{"model": "class-conditioned image diffusion model", "max_precond_dim": 1024, "batch_size": 128}
Rows from block 3, named by matrix and row number. Rows with one number belong to one attention dimension. Each number is 500 + 50 x the weight over the matrix's rms, rounded and kept within 0 to 999. All counts start at 0. Numbers have three digits each.
# v: attention value (model.blocks.3.attn.v.weight, 160x160), inputs 80-119
# proj: attention output (model.blocks.3.attn.proj.weight, 160x160, transposed), outputs 80-119
v.14:551567473494462550539451430503517531481487495587483502466472427460526523557451413527492483499527553481488398541577389579
proj.14:439456484570505510438472468438481545547445525560553445553531450417555625523487454476441572501461508560490445410365523514
v.15:447471550539633457491486454515515482573513551531521545536511447464603554413492462521463469482508523500490518507451460577
proj.15:591492470472570539465509433534461562441528596549570410525509489433550419406517450442565470446506489432547466474528551391
v.16:512485411402466504509451481527533441449522461532487507467474529449475498514424517435508501509501474503486468563542507471
proj.16:494466528570466585490527494367499615567457393536514486420581498511499549561526482503506462467458543488532487554502522411
v.17:483512539483435575501466530462546464394560498583542476621482535536556536458510396424491530483454441561580546549445462461
proj.17:525489474485514595547440578570526494530502477483472583452478545557607511426499316465510403569401537528582457512526532483
v.18:490510549441472462504598601468481518517524529517542519608329456536470465469502529530487513580484491509489510484499578553
proj.18:479535500480393446562598472536408419558477537504531519457531460526421528492577474444498539509507526593519573426523507483
v.19:541437496492448545543569417524550489475500568541438542478457442583569506379490486509546461506492562510542406483471423528
proj.19:526445431545440633478547480419445491499532582554519519574541487483539534449456533496491534549601510448495482471546536441
v.20:667429515541568552522556589438471492539541450388432514608497456483439455411537416497494471490484520534440552545458448485
proj.20:487525532400605520547533555524547485491571416431539494541476453445505538331500414574451593514550529477528640508577542514
v.21:468579528542586455486605435445466470559543491519432443457609367472540496578469459456477437473471446496521574468486519450
proj.21:478466449455522564464565456508499599397471462509462567558423484468536431573521527465522585481456500491494562439459490596
v.22:575534501587515513443532454437477450487508551482426498528449599492496477448492548493486572487512491474515504446523513504
proj.22:462547534520578517561551426506573479573510619552593498480466466448454393422519577570417473527461470494549552540511628446
v.23:419590496487561464498530424499564503585484530408469468485487571480536457366461517547424475556483522504548477480475467462
proj.23:552495532467577473611562528538506558431531527494467509483546537505466547438513443474542520483479490538457414529535513489
v.24:466464449449442457555539476481438473484481501505441542500535510499496468504463517517427574522487529508526538466549623523
proj.24:467472463514471513552556482485590487508441484596517528521442530541476485441471410510561492501500494425420485554534489470
v.25:487500549480525523439501496514547491473448510444520599468489393508546412518516408471575473528499480522512549473483471484
proj.25:548579502477595544470464486498425403478503475517567433528437512537543458559529495571526519485581492504499491515528471544
v.26:496485359547545513504468549527502506400534495548493468539585517529459469505529467434529463480431442468510461533571497539
proj.26:526421486464541597479494522412485444466536482483541430512418499573556474465561430518400458584518537485427526560491548374
v.27:474492540411470537449469579520509424511604529512570528458455568490505462459526488425544523518509532465485510528500438412
proj.27:541494495516489527486466459487527515416534544494504551508562525478493509497560528487492394514523494535482565448514477556
v.28:442619536550501523572531551466557508416521469473524528451595586623494480551437577591507470504498439511510487542525479520
proj.28:503495558448545610501506541449468530570441413461500449501421497453513470516472457437487534519514523493509527427511480387
v.29:469464540448409387458509505504573473492499586473583519448566527479460510527489504481556466484519523481416408499427502556
proj.29:498477552512411465501511465430491519431550615540519471511449502485407460509498609488454543516520538607556519442531525480
v.30:542537528505530450551480447553521463517538466557526488447401466504484483463416470515496468426528517552519516444493478468
proj.30:487580491484514452490501542406446537522562471516449434512593543512416532511496642484493475488427474518551549532487526482
v.31:499483516456515519501485548471514485561483537575499498432537481476472478560441501452500485495545483473522485512512561580
proj.31:448523452570523467447492496514546494453541497591540501526522479463426482461479440520526594585537491574429489465494467470
v.32:497459550506583535513466510516475408428396510477562502476611523433540520540480554481580418545461536456469453516424524567
proj.32:556453478541572582564495525603556583636498395575480523429457439569574607559509598491503506502541544494469435525567391445
v.33:505452567622498477462538614499442507610494492492410542656553456473531543516540546458523464491546537485498484537519509460
proj.33:492489535450524500517562563440467539515550511520566530405580514572500499507646505510462586465589505500528409519505503516
v.34:477500435533481479464512475489574390523574495541438535467532479487530450532518637532497535523489640463472533435506456472
proj.34:518498482535476541568395482491557572466520509543482437522405475626479390405485593501541514545450528531452517490550407508
v.35:539475482580474506488475522549480517520457534494553433412477458504466545495435526503497538467498496517460495455467474486
proj.35:481466424425537592455516453437552524512459561455470557462475440549486415547466523386508522440468486524513503618535455540
v.36:401532411533448461461519563505571459428492567429502534547493502488467459510467496472547467514568458483481411500577481507
proj.36:480523456492444460456532506514489567587516496443545472477560490508455520494407564572517507520536522447529433523420518483
v.37:462485503448501487500546582494362491595404480575548420517527538466520419591473510565531461523534476468532447495535522491
proj.37:520440501510531509482554504475490583429486481603518477386522512606543529546467499451493549506501549539451489506546585536
v.38:567440542549620511521562455483481537497503543454513482368503536456519445524476509559467486489517442530405558489483558415
proj.38:431518533501577467550558552576605475630494563456469544569466515510539416485507581448494461495592541486469536508445572617
v.39:533431552507509484544504480558564553394524442525524449472430579483508454488524524528599494513473486550529531547439548459
proj.39:528451463463457506533524501470447539604561450502534490572540467406516517499580498474471532551489462527528509498607515496
v.40:578498495610593490420530505580483532642466563503547453520524435522542504499475479562546552524509519536544515509456521430
proj.40:537566500454561580434405497468482495404546523459547547488450452462568492406416580479446434537378515499522442494572485538
v.41:594501459529453513536453488491520399575469469551405414615581534481456506501515561509495432568429442458519521506484467505
proj.41:522537456536487540495502475498531610373484498489447554458410533463463513464427494391477477521483526396467617568541502558
v.42:534408466518445488551498460511527545583530466515397606379505471413357404417582482484526520536506536517452488420543551542
proj.42:550496457500505554493515443414464474491558521554560395570620503604481446452581625455478419505534460499531546527512595519
v.43:491497534399514520525532536494634491470446508431542497407448560464574544484510477535470474533471467484532476503574594470
proj.43:504458487493553407556499509535491504453557438442514453541443483553594572486474485577472434516505479506417540470424535491
v.44:477495440611562551530483608548458520554547472532509515529653394497458515404410540464496423552493503522479462475530529551
proj.44:459429510419477493537551532493584630511544465540499532478403458424459487420419567471516524397450482522515437450456624605
v.45:456458563468495528544455522478484423496411521544559548573490550524480498387511487470536474444481538467520457512409488420
proj.45:484545454551492502551510545536480547544585539551448448551682492475532465417612436469510456451472476432504421543513479517
v.46:445572525535520546485515484474481542394587482550510458537485634495556479575489515449457457442592622439521505527455521493
proj.46:520434523497447461436458504521494429700466435520559542463436496413499476570515441459572525437513506496571457510516501447
v.47:499429431413519470515548457476482412473505529542540426596519570552482525546432497462557487524600515499497515561539573509
proj.47:441448515476526599443582435466501567424432581521482561446524470474524476571451450439573503514372437488487521476519526555
v.48:589586525435491527526507506468551499366499472560528569632469470399588398686418551534466509464493514528514562529558536558
proj.48:423641514454496395559644462561427463513525438598488488396551523456572574566594544628529513529514417465462576486555421480
v.49:425432440558497472535496529524485499297459482526489484509515505533412431529555415536480511579462448429505497451530480595
proj.49:576429470487544483552419444503552591632520515539636510492450479522516400537526439561492447476504470561545439529440473546
v.50:579487589433536562422460488469468500527506439544472504602561440479534482509455468492522456530567503482474497523542521469
proj.50:424476519531496502483558464476517531520527418509531471471473518516523434600431374530512465505486522512457449436434494461
v.51:483447513559429508524556548530517518508441461445494522427446428467483467485532487495467457433596514447526568533522467501
proj.51:515469504529413530485476486447494510520438491412487400563531447481503571569451599461496513505444524500470517426408493618
v.52:494560484538431483401469329531481512592404463516418486536559449570532442549553526558515516525527555495493514522539550432
proj.52:518482494481540502510480500451507484359484483483489494454482507572541499580567523517559496489530473430517558543451499599
v.53:596525466402470480574592501458454434471484496526512532584498548471466463396427509490529496393493516471589483514491451431
proj.53:514578529506575589550540493621458603525491511488440307421500544494499462498461656416526504482541480453510468569562502607
v.54:513514574496532486551483483496536551461472461464511500481457522554511539541437504510474450469427433457477517417568401497
proj.54:483445556556545477583458557465392494424544491507484512457550510449510502512520597484616538485463452476499527556454506531
v.55:540473585468531548558558554511524479455522414471425452548530489544464443571565473482542482522437428455560530470579449444
proj.55:567421435482472494530568542450418447615485424491484475512453501591442480502489440491480521497520493494435539501472437539
v.56:491482547528500505466496458530497519454554516457548467426561452475520474512503492547449504525480513523579491521531408428
proj.56:479454507518540501508562524569500515522472542494507468507472483465474547481525506521502480513476493562498492479516497528
v.57:490562527520483504435554465578454438561484479519487487395603525468553533465466476492483481468515474480471491535449423381
proj.57:437530531447486529526548519538589469462585520559506501520489500490514512440466592523565542525545509553541515547494510555
v.58:540473576436574478508529543527493515430490463451486526505470465591453484498508524487519490541491460482524481493442509539
proj.58:402409556475499517504559514497488479571476477471540544473518472585474467507572453564489492511558535545477480478545560388
v.59:579594522505483531478551434534521543619440499502539457436571538550507601582514572492556485482592565469535490493395548443
proj.59:523515518486451446416496513556482548469476491456496489506460493577494531547492527482444552486586558463448534468539437469
v.60:524495554528528533515444568467528592572521512614488527344444491532583521597475462435578525516533512496572582470514464574
proj.60:527487491517452543541461540521517402532532488611478583592536471499546489445471433531500579536466478555414538543522497437
v.61:426579465483490468488484536521452548422470545498472594531562557442513410467407622537463454498461465491465541586543525565
proj.61:484563503504477539517648484480552587500511569526481480382536504472539535473497376465549456478543464440567540546469513472
v.62:471509492502430510455358466453455488445544508481553516499483511488427565544450442415491525560480556481517428421616449551
proj.62:515493486557511536549409553509497406478536470485425535484575475544414542481510418630513519500581521520475482480493439547
v.63:507462508428537484504452532410532482578379579435637507454402481548540513461552539495561498495417453452524422523399371458
proj.63:482553524541446590521532542575535503416543560425493485509519501488572463520561473487485564439511564506527411503528486589
v.64:449489415495619521580561517428517492565515531560483586640475535413442451502560519570528481421435485478516582468423588555
proj.64:513597543553439526551562504496592489493397619535548545369656459478459461418584370478548612571507601392490468449543544464
v.65:429424480451482437480465538471508438536484474505493530574539535430550558473530443460482523527468467496467488505490547393
proj.65:507561467538510459503467548536518566384463462464516547512439528558592563547580417470613516517491477456506416532524469546
v.66:438447526506553442475507404548437458567532532380460476571487512527521438472557435523430460547532528552489562508514537489
proj.66:538431511470539470478491425449499534449543505461561497457523527455492480468580404537546482525492416418493493549495526535
v.67:527455426541460472490507392460567392581533463534489409510490590523551499505457414476523428523465509466554549432494520476
proj.67:492514469487547480458491514457563572493432543474492500451614516459437559484391536528498505558484528506504434536637505646
v.68:494522495568498490428499381478540540585471542520425576476522500476526492530490424526420512481444442522529504455445512494
proj.68:419449535477483517469543541473496488522486639597497434495598488406492552591485447461525572545478449488518477482521543540
v.69:516461521594588458481470453500485489523508510500506441490525438485523505482492458368479504402547501504473401592531451448
proj.69:488512542477510507501502520498484417461515492534441417478438494428605506485502473598460495492474490511426538390385471554
v.70:392536473503480572477486551459627510683571502408551465531451455512549443423521564429513486467529568424520447527458539538
proj.70:462427504502594572509387432454440475388456472441479561373546511598490440424524489574434568557449505540500510568523524575
v.71:471534579505577447493631528539514569513511493474556510536521485429447518497422535516566499479521515437514424600531566510
proj.71:468562521490572463428513443480516487443534456504529520475443459496530613420466495581555438515503487559477452447470467594
v.72:568568546497476499521464402536487482526656541522422520488533538502584584596600346468495555517538546538519569452567633417
proj.72:451591503543512433464439495500445467442457419521531425510491475544513427490560531512474422522523498504415525482560520609
v.73:591575502594567435557478550532525510502510475484516462529523505611534558481529494536508505457478511508506476522557591550
proj.73:474647471497533478464441482532521531587543439477496499422470480436544568442480655438482570464523442501559487435439571481
v.74:482377589445546544452513428487531478622424479485502550469512487576509536516477486506502473578478513579490463527482439438
proj.74:503487522496463495398425529436528472438468565507538561467456523502435533475379478503417541458482527559497503460568488510
v.75:499540437536557482531434571495590536452401534532456566481497483469407477524473448465522546515537508566507512455458520502
proj.75:467414498558443501614460532549496545548487486587508420509592523415404540423391621465454496519435428602451503498545501545
v.76:478649528430520480585623521472540509475522517522471547417379414483499534415601574500538423536501456476478491560501484558
proj.76:519576486525444511544551526549525480428482612507498580585539496492468446407579502536458610506503499487456574483569510546
v.77:521426533556499466461485482488451522397438477480476412558495511482596565613510536530510510529435453498485519422504463532
proj.77:463470536484533482448536478530490490538482400417527442520519496467597546537489415565497559467530519502485476435450490441
v.78:480433527490453534562636453406440520467510457482462464505474432447399507458500405576459478508432491551511553537425515450
proj.78:554437529554469607448576428523526467558559467473542481448565425542378597521505534400566515440537525488511471562553490527
v.79:513452528423573502534513503540391421629497595492525526575474396560623498490497390480580501531523574442541430470544436516
proj.79:446507564480441484507472562642585566451593521498494500384437534507550473496524487497493454469524507570461534549440475434
v.80:461450460497503540529491472487503522546508409454398451510540494530547442664429538531477472471562527512412488500367575558
proj.80:546456497473498513465490535528574487529512484475540441468535487476497486555427560472497513488632547491444438490562531515
v.81:529551500570427474529442449543558544640502523437506420485448484413451456459491409531475467490510487520507509451541459492
proj.81:532610540491503442496443506498478438343530492379467519465486515620482464487525410571525582502493501502463498473499536516
v.82:560524528458603467532529460480526440500588427434505508555525463514439433596421575416510478531427437454578595512487423412
proj.82:501561521448525524463609556483611430543539506449519519524492502472482532489477564519455458429573508521559526444461499559
v.83:492479523454549538451452553500522571464518508468520483546498604451511511577535502442469484534489501474514530494433591557
proj.83:518543534449501439417516491517440489516499510526563577452523536521504510549488460489533453521453483495575378442533496402
v.84:519495489592466529501452481482435500641512504537441466437564556450469472394524466467505508428438536471452493456483568428
proj.84:502529436488475437490428550517504518354454517490535480578423510563446537379532416556554553527557494558518404471463541537
v.85:546411511397546512465561444461466477439491477449427440519525544518441521556459380520458621455503501475558497438500550611
proj.85:462455479509429487468511511503551465566508482478538596518525478504483510534447462550555518481583486500543456500511570317
v.86:477465465449439509462495621477499456497449494502516556495519528457576529672488502465497432522510536461474480506467490593
proj.86:522558513507499500501460459493519546537519517531481481422518494487492544615457507538504532514519513520517512513592545359
v.87:419467527548542546460574526533535481479458577431535515531496591505502488438514467448486512505525511496467510502519489392
proj.87:501454495504531526512587531572519542469575527456505474480559491571540560489562610531551539481457453496535454538486508614
v.88:540517476468539487596424521517498534330398548560450423542406535577567478504457611553494506400464508485424510551574511565
proj.88:468489531521508437599467476444509412657546508574558516417547549476532482462475476436574553516541412486467582502526457484
v.89:472488477521563513575497442509466503505440515501573382524601499465476574448507506541552515512385539518452475450543550502
proj.89:479536493563513475573478511515494517415504440492502594469394503478485541429597466509493596531509472586485528514505467634
v.90:466463395552573508465389557489488470484497488505525581540570552479550546567622446461601545467534537536505563475546588490
proj.90:519533507413557542480575555543540440537537440538498497430473527547554461504588512553447480460437469492537519517511505482
v.91:487507509462470469478543451409446477421474482588558401370460422498498482542525545489519551454550570476527512511523505480
proj.91:513595486551465427458494459531568524566507452468478511527563488415511548539508581520475508489554459477467505471519513538
v.92:508506501502534467475527515480479528539515545484499496548470539500465470600438576444465465407532536512526527513455405475
proj.92:475511494489360496495576533476437534468454483547541485552501520427420505551473468565481570465462488492496470545511468501
v.93:522510502508451478458515501520518490535467596393385497512546472471529544590514484481431461506550439570537582475487413612
proj.93:513547517535354487463556578566472542459472465363493540470431499501497447540501403475522605470507471538474532441503445395
v.94:455541537520474464511507419506571427439467483483586473491538466429511523459458463485458455558501508497395429482472516533
proj.94:466568498462423497549418443520453511597436480488510565489468495523481488464500552495440573510598508567524459471555470472
v.95:505558501513556529568575513431480591498496594608489474498546459511477422455467411487457509472543477495482544552536425575
proj.95:488455519471499531507477515480477505442482549580504526470478505465520507445487423526444505485532518532512598516483448479
v.96:507533569488432484439457491446575528505444457528583453532596486484545527521438493474605516575514547453430498484443504492
proj.96:565560455455502500459510520575491476555533446519600502521396526546507461497373400586486453522518519434456532494474525446
v.97:467430560454545445529516511521467541556397466468535537500415578567524562506550470519484521470413477508467478443461535426
proj.97:546445462529508471578538476469548541449531550496473488571438509508502479472479443504478472484494471518469463558523539415
v.98:522533533499475601588414471503448577590426481451554580514492560516442539492496505469499507544441416506543374490488512501
proj.98:518586462501415552542564477517583518371444509436466583425483561462478544459498531442468494526504485477494498531483471468
v.99:518412489603523449516508400523518476533515471529481635485522468523570567438538496450531511449482497492479448453494388540
proj.99:490493428472528500430563458414570576466542558502529519528479480520642544440537459590455443514517472447450460469551466524
v.100:502473394501413533492534540495556518548548436482422501598502466523509489607445537440449472473485524489569582514529460419
proj.100:454476507474498479535465544526539520454476542519515527468524530535433490555455608556589555489435508538523538483440414588
v.101:483502450509479522479445564435506483510431480489467500553573430492634499619429453456465530479527493562503506395507534397
proj.101:559635507440504525473487517593547520441560402461517459478493525568580451591337521534496413454537492526485490527534484504
v.102:581456482404418486541482552537479436496391588460561420406637451522534559512564575477525494543355511528547492490541545467
proj.102:516473546504482555471541500495538648618404457436534466528400469598551581493482557501486421507535476587496466464422473525
v.103:564481524505545544509475422556505494583475495526500635512437526502457416565430586434467456569478562521522514477531441494
proj.103:462560549520529374418549438546576526462563456486540426446659506421519410479445675450470465523462505504438550549457516550
v.104:569467449442493545426451378481647478553449507477564455577476579543534420542485433408584506467477540457442600426512489513
proj.104:439482534507440554504517425478586475470522450499515462481526488617521403527445488544462475514466503487552559523478510557
v.105:430487472530528519434606592527363451411378455535447523507452500552558537560467480523488478562520617481539409541637572508
proj.105:570552491467407561428497522434504554520631397542522432480533536571507517596475504504523660457491526515496504512472551474
v.106:611512433608567526545458495527576528483568544509498546493424493521504488564513431492456586497486478479423443443468555531
proj.106:478650493502528443474484486512598474492597435553458520492634494548611441539533510455451438482498559421507473593555504526
v.107:510495481509563460464498639530480439442415570545520498507471601495426540517455522520498450496487589507423484505598526524
proj.107:494418471444429475495527527504426566582617512506585458543492463503536570555417432564450438530515566501465446562451522542
v.108:608456378434494484539543618600445521555502433459495552458526442421460539448494489515533528547493470449513437535511501470
proj.108:428391535470481503430543592527460557449412471483467633521479501487487420449466372468553562470522526523547566479420493414
v.109:511489469494523508516553539489466582547509525564458554430545501481462504555537502542498507491532507469489521554449450609
proj.109:511453538531502443499463477529463556491352443551509575535563484444474510535526371488436524578517498537527505485453445413
v.110:444579523534439433540542495473407518457511382478412508444506448513415495459519459444523554493423531482470466541476456540
proj.110:544543518455479444542448508446555499529526348465507387457420476505462424456551653517522480521503456572473533452503479446
v.111:512559532468410488478498465460578450568638470529553490453539529488534547483487583491416515480468428586452546398452543374
proj.111:457620487509552486446541434552509490320544502518495535475376520491494574492505511553548453523439523547523467439570526627
v.112:464451585500534518505530528449455557478560568546532468524478496554458499620436504425538525565523496510562553542495517557
proj.112:454463528476447477440534526540530461450437512567494529544537502521363531509390564503474497530518488467524503473555467504
v.113:465507548472427522521566538460550510392468407607498581503587514497454446486553507416448458480502519426496513489423525465
proj.113:519498522499508481490470505557532576493519463564537460387453554527516492396544412516485442551542540487494519529580445559
v.114:524527516465584468525504441496451543550512585470538508487459355517504546501391394464504443550481587473489464571533514513
proj.114:579582526542515484524556493548434425413436549543450520523541444551446506489518481468536539480479478584467423500493484405
v.115:451479499477586471480572454440576531564506481489420617544520521432371529462572531467456545510522553551539485468493480578
proj.115:499493538502610398450571546552514600432530484572568424510538499467467526491505481617484516498485567463540444452475422492
v.116:599455562530586452476431484509437451540514462593434426641396517424455557520437528537519513458458507475479496500590472483
proj.116:454396513504568513486481440577602453572460571533524477494590474402427542495423607440567513589401449493526523556424476606
v.117:534531549443504551498571499553468477367557520450474516449550466507508496493455463411501512549466521497528489496526512482
proj.117:455485541511504504474512486430544422710437518396637497522476490444476471499492485581457523465487509481477535460437505515
v.118:560505526491499513517491563453403438621455538474601526661586578443511538547476508531496483518521504474592516531477324484
proj.118:523411418455541488501516537490476443478432411456415519457464502471511586673572436435498491465576501523485633445486458577
v.119:531494608533476465499575554492514495460593503521474573587477463468514386549534478497510504466585497462466585482496538600
proj.119:435526560435579454580556445462505541420492433486516534403404501610536495444521503460536489462493456465507505547404524545
v.120:491528507512517437520446504478448468475479536467545428424477453479540497481517574420447535578492473540518564499432468511
proj.120:541518462468520486504522543513411454522441535408478482494566508522488421362579552599577453541455472470543526491548419475
v.121:520509487523512518524473637480473503416556490475557523559552486386497580478480442503570451515528476568531496481489412464
proj.121:503482532522474504509471492460609464676536418415476499462456502484512473433457371501463531510443481509495507430504547531
v.122:500518551391421506427379501521538550470490506500443500559557538546494528515528467348478419629530474556517499443441413533
proj.122:441576501478484544505322466525570593562483420512534493436573507494542462555539597612604545508488486553562500597494405297
v.123:515550532487445514423510483499565480622454492543441477493546509526506473502540478566446539480499469486576421532552532564
proj.123:562551522449542498502505489448599553496482466609553499535453484539541639550476509491499463573552525577427472481503454535
v.124:541458449521477531566526407530559532573534511469436510464361522556539445480513549498532520490519444525489568472521568433
proj.124:504445527538483489453470505449388574393555542440552576530549482581582443546436511530551482486507449549503512496487491509
v.125:556493558474474456508575578515517524457512578406485523469497444548554509579496467540514519471519477488476472559552554559
proj.125:432515520528461454508542569530459569581509600404503482455490501575510455575441511507442510489492535538479508456497518454
v.126:537486502487587501459579461493419482541508556569502451474514468516443534584516542493471478574459504548513459573494452380
proj.126:521523427477480489461485459451452513519462641558475538467513487470553474554504451465559465480387437512420422533446490470
v.127:478505540497556445448585549511538482367601457490579547394382462486538562589501470461526526559460434572479552457514462497
proj.127:456559459527520534495599515486467510667472583477488479499592528551567561538553510511460440507457469440485596463495489477
v.128:450561514516515529491491363502558485476476495476536453548465460500458554502577478478461560495471500505534448502501494496
proj.128:529560500470492514544468496477482460513413499458518433508471518519472454443551445562505561527532523537548513505551558530
v.129:553474474506577523500471516488489437462480513415435472518408548561512502403444478562512423470503622509519533473460502464
proj.129:491502501443546533472529529533509561614429549515567477521488479519522435533490534467553532513460499502580522481502464432
v.130:570478490550461553535513407588491521489472482507507443435433407489488542466456474560421516477453484484495462511633533524
proj.130:504580474556446541504485488404498507455534507538438456535507498473541567420486381449493456536448567455507450513480520511
v.131:529445486538518523525509495538584529455514556505514445445494519466508510459557562495451489473554497474524561583564507501
proj.131:485491529421545578582513480495533491539566476503574503484571524488441558445531497568599491501543499503556462558459466439
v.132:479466498469514515447498635535475530490528490571517599571492514514463462562568532434464452457491482484451548493449530524
proj.132:427460504493534540477510480498475512556544567656445520501617526562469528463561568502551434495497476464472521599539552481
v.133:481528485447422448409477484493540470459402608597561557492490453475515532390611564606530528485523428478514490524554439518
proj.133:509562519571446489465505512539533485582506532589512460444500523579498489383599511450544500522524522516512557499534516579
v.134:513565596574535561453572407501494579539532524538553530568472468488520445521445443470499491495565417439568426430485565401
proj.134:534540598513581547489538490488573561513522534583516527454447503387511560519446507417538481452475458541539449469536474506
v.135:523590482575505462499474497545490566501543515530518467490491511514555451518600527565546417514469443546480539460496492419
proj.135:579603495501528527443444558417574482485528517552536517466476510459457538454567507442537527486471516459540539545560491539
v.136:457453459558554538404413518402539510462425512466515519499512533471450490427519550496437506524548539506518525502539541480
proj.136:542488469466478462395519460590447443569473473418485546469588477518436403418538564509491473581549483459464466462496502543
v.137:466454431450585544494509536458461422529433494545485503446437509482509487516444518524420468511425515547464576548539396581
proj.137:513535469543554525633498571548453527521435549474503559537585522448547548509493506480526526493509480486546538476432447525
v.138:446499532543506583426528434458387548503532436600563502481546488492548471464505510516431468432493583484485516486494502488
proj.138:474523519474543616427558511527580429524512414609508531523350492515514441485439531466477525508464506478462500467458527619
v.139:444532492471479559477523427489606466523526514512572459468492492566529477489510570477436532562523531509567517595516488507
proj.139:547426462563490577527452471562377402502420486552490499626407513463501442512447471562524455584557472496455554501516474647
v.140:524419477380578547483544577457509400475515392480485472502480506462564504532506483602514523463594546506493404514481480587
proj.140:509347502583534435540497548474475519557506464471481539407535528579430486448549473430442435489500502534552529443477509459
v.141:416476438526421500545552436564501523458468426542512473496400464451528551544473495522514474467462543499544468530539485332
proj.141:498418518519476522529553494446510475508539466511521482541489518462435497538534509446509627480431497566440552509488436633
v.142:520436497489488474547536526481467469436538456580463412494445476531491536465471477496494474510437496502475541515481606478
proj.142:530404464452543492508531458535432520573487478524564533507519464482534630523532520482503509470496444431547571610483495514
v.143:493528549545495498483501455500479529500518546479428460477454388507412523457422421515457467449521561456500493538567544502
proj.143:481532514517523468494502468520453423525497538450550477595515485401454516445484431487483534507545427465587542488500495458
v.144:543472499555479493475581569490495458494510495420454510571504475466578540475468513467549502464570508576385529489561433502
proj.144:473443511448554530501541556491506572491590561375485513433630482492536455443544549445504451497577494465422515496494453512
v.145:528587456510516446599511496506457495419496477456537561502509567546493479519498500413516501527528523465524572474444505515
proj.145:582528499493513457621567511527555549549482371411455498502451507446482492517487510559578546533433518432457508501565486528
v.146:520464487427456536573588588491588545471539542613591517594512394492478458500566470571619506526518524494494370565533367406
proj.146:471401407532609550506486546418424544566446505549397572475533537472517513514531347432490480523514462453492496531517477596
v.147:543475432501477519524425503563593544394528495473450550430463503501528527576525521611511610556468478438451508492441535490
proj.147:547465448466485559527487432484513457661493411486517469505557499397601446538397539434484461496504540459565503540526516479
v.148:486498426510611449508466485504541522463502538497558513361583513549579466494449498557521478484506489437541470531538566461
proj.148:549504497591605580563466491485501483485529524501460529542491498528530496519506506539520586516456485528473504542489456492
v.149:537466529481566490502541551467513547504375462485511519435471386487478443537505510516528532520542471525531458511494518522
proj.149:487485543517655594466577510557528486439475483559523492563503483429486517643427521486439481535505506445488447480538437525
v.150:595492481471412447503531467417422505559532546511493453641528517517502623517466522504575442501457505399557506492432423521
proj.150:535469429526484477480507462448522417470580523582522462494492525594574359467551553488426564459554534508408410495455583474
v.151:440493462511493477481456478552513499408548465454477536520452479459483503582513524572559524510560558461454519478469512526
proj.151:514552488451475467533416487528427535546559524526503501492563494454522382560486495477466524509514485479502457521535533545
v.152:501493453463538530482396463510521497377491550539500473522451541515484497507567500569530569488571483526477466455487521499
proj.152:534443522493563602515425496515517449622533535543529477466465493478532529573562508555472405403433526552456541550526498528
v.153:462569508440512435545430408522542501423551503496497457531410511441528479398576462481481536532531462541536559496484496553
proj.153:514506487471527508550433495510450432522514521543510509462463459479457504509523410492498450412463537534649478478526549459
v.154:545490516528491511501494573488593478369506525589462538485489522478486491504498487600423487569514519487497451467540494386
proj.154:570498470563513548432501486520428470638539554540459526457516484470505394518501436454503430512547512490467535410511500550
v.155:575517526503495473462505444413426556633493504477553471595476431576515521551427435544493521531459555527476571493569479561
proj.155:489585546482477501546436541550548460328536496499502533525499490483541436482486459467536556467520427506454482456475462557
v.156:515460552545598526588616588496486497402511456573533621389500502546535484486461339475471513456546502440429440528498490467
proj.156:505412472456586662565608529441433408659512476549434493546482505487506513567530380537564436475470549461497461506499496506
v.157:561470479472553533517448615560473538502473485369499508498524557497541516511477521512534589459488513548529472476501568440
proj.157:450449425480557517555541508466497508558467418332516567533479527456549532486465500552394499510533449456534504494508483565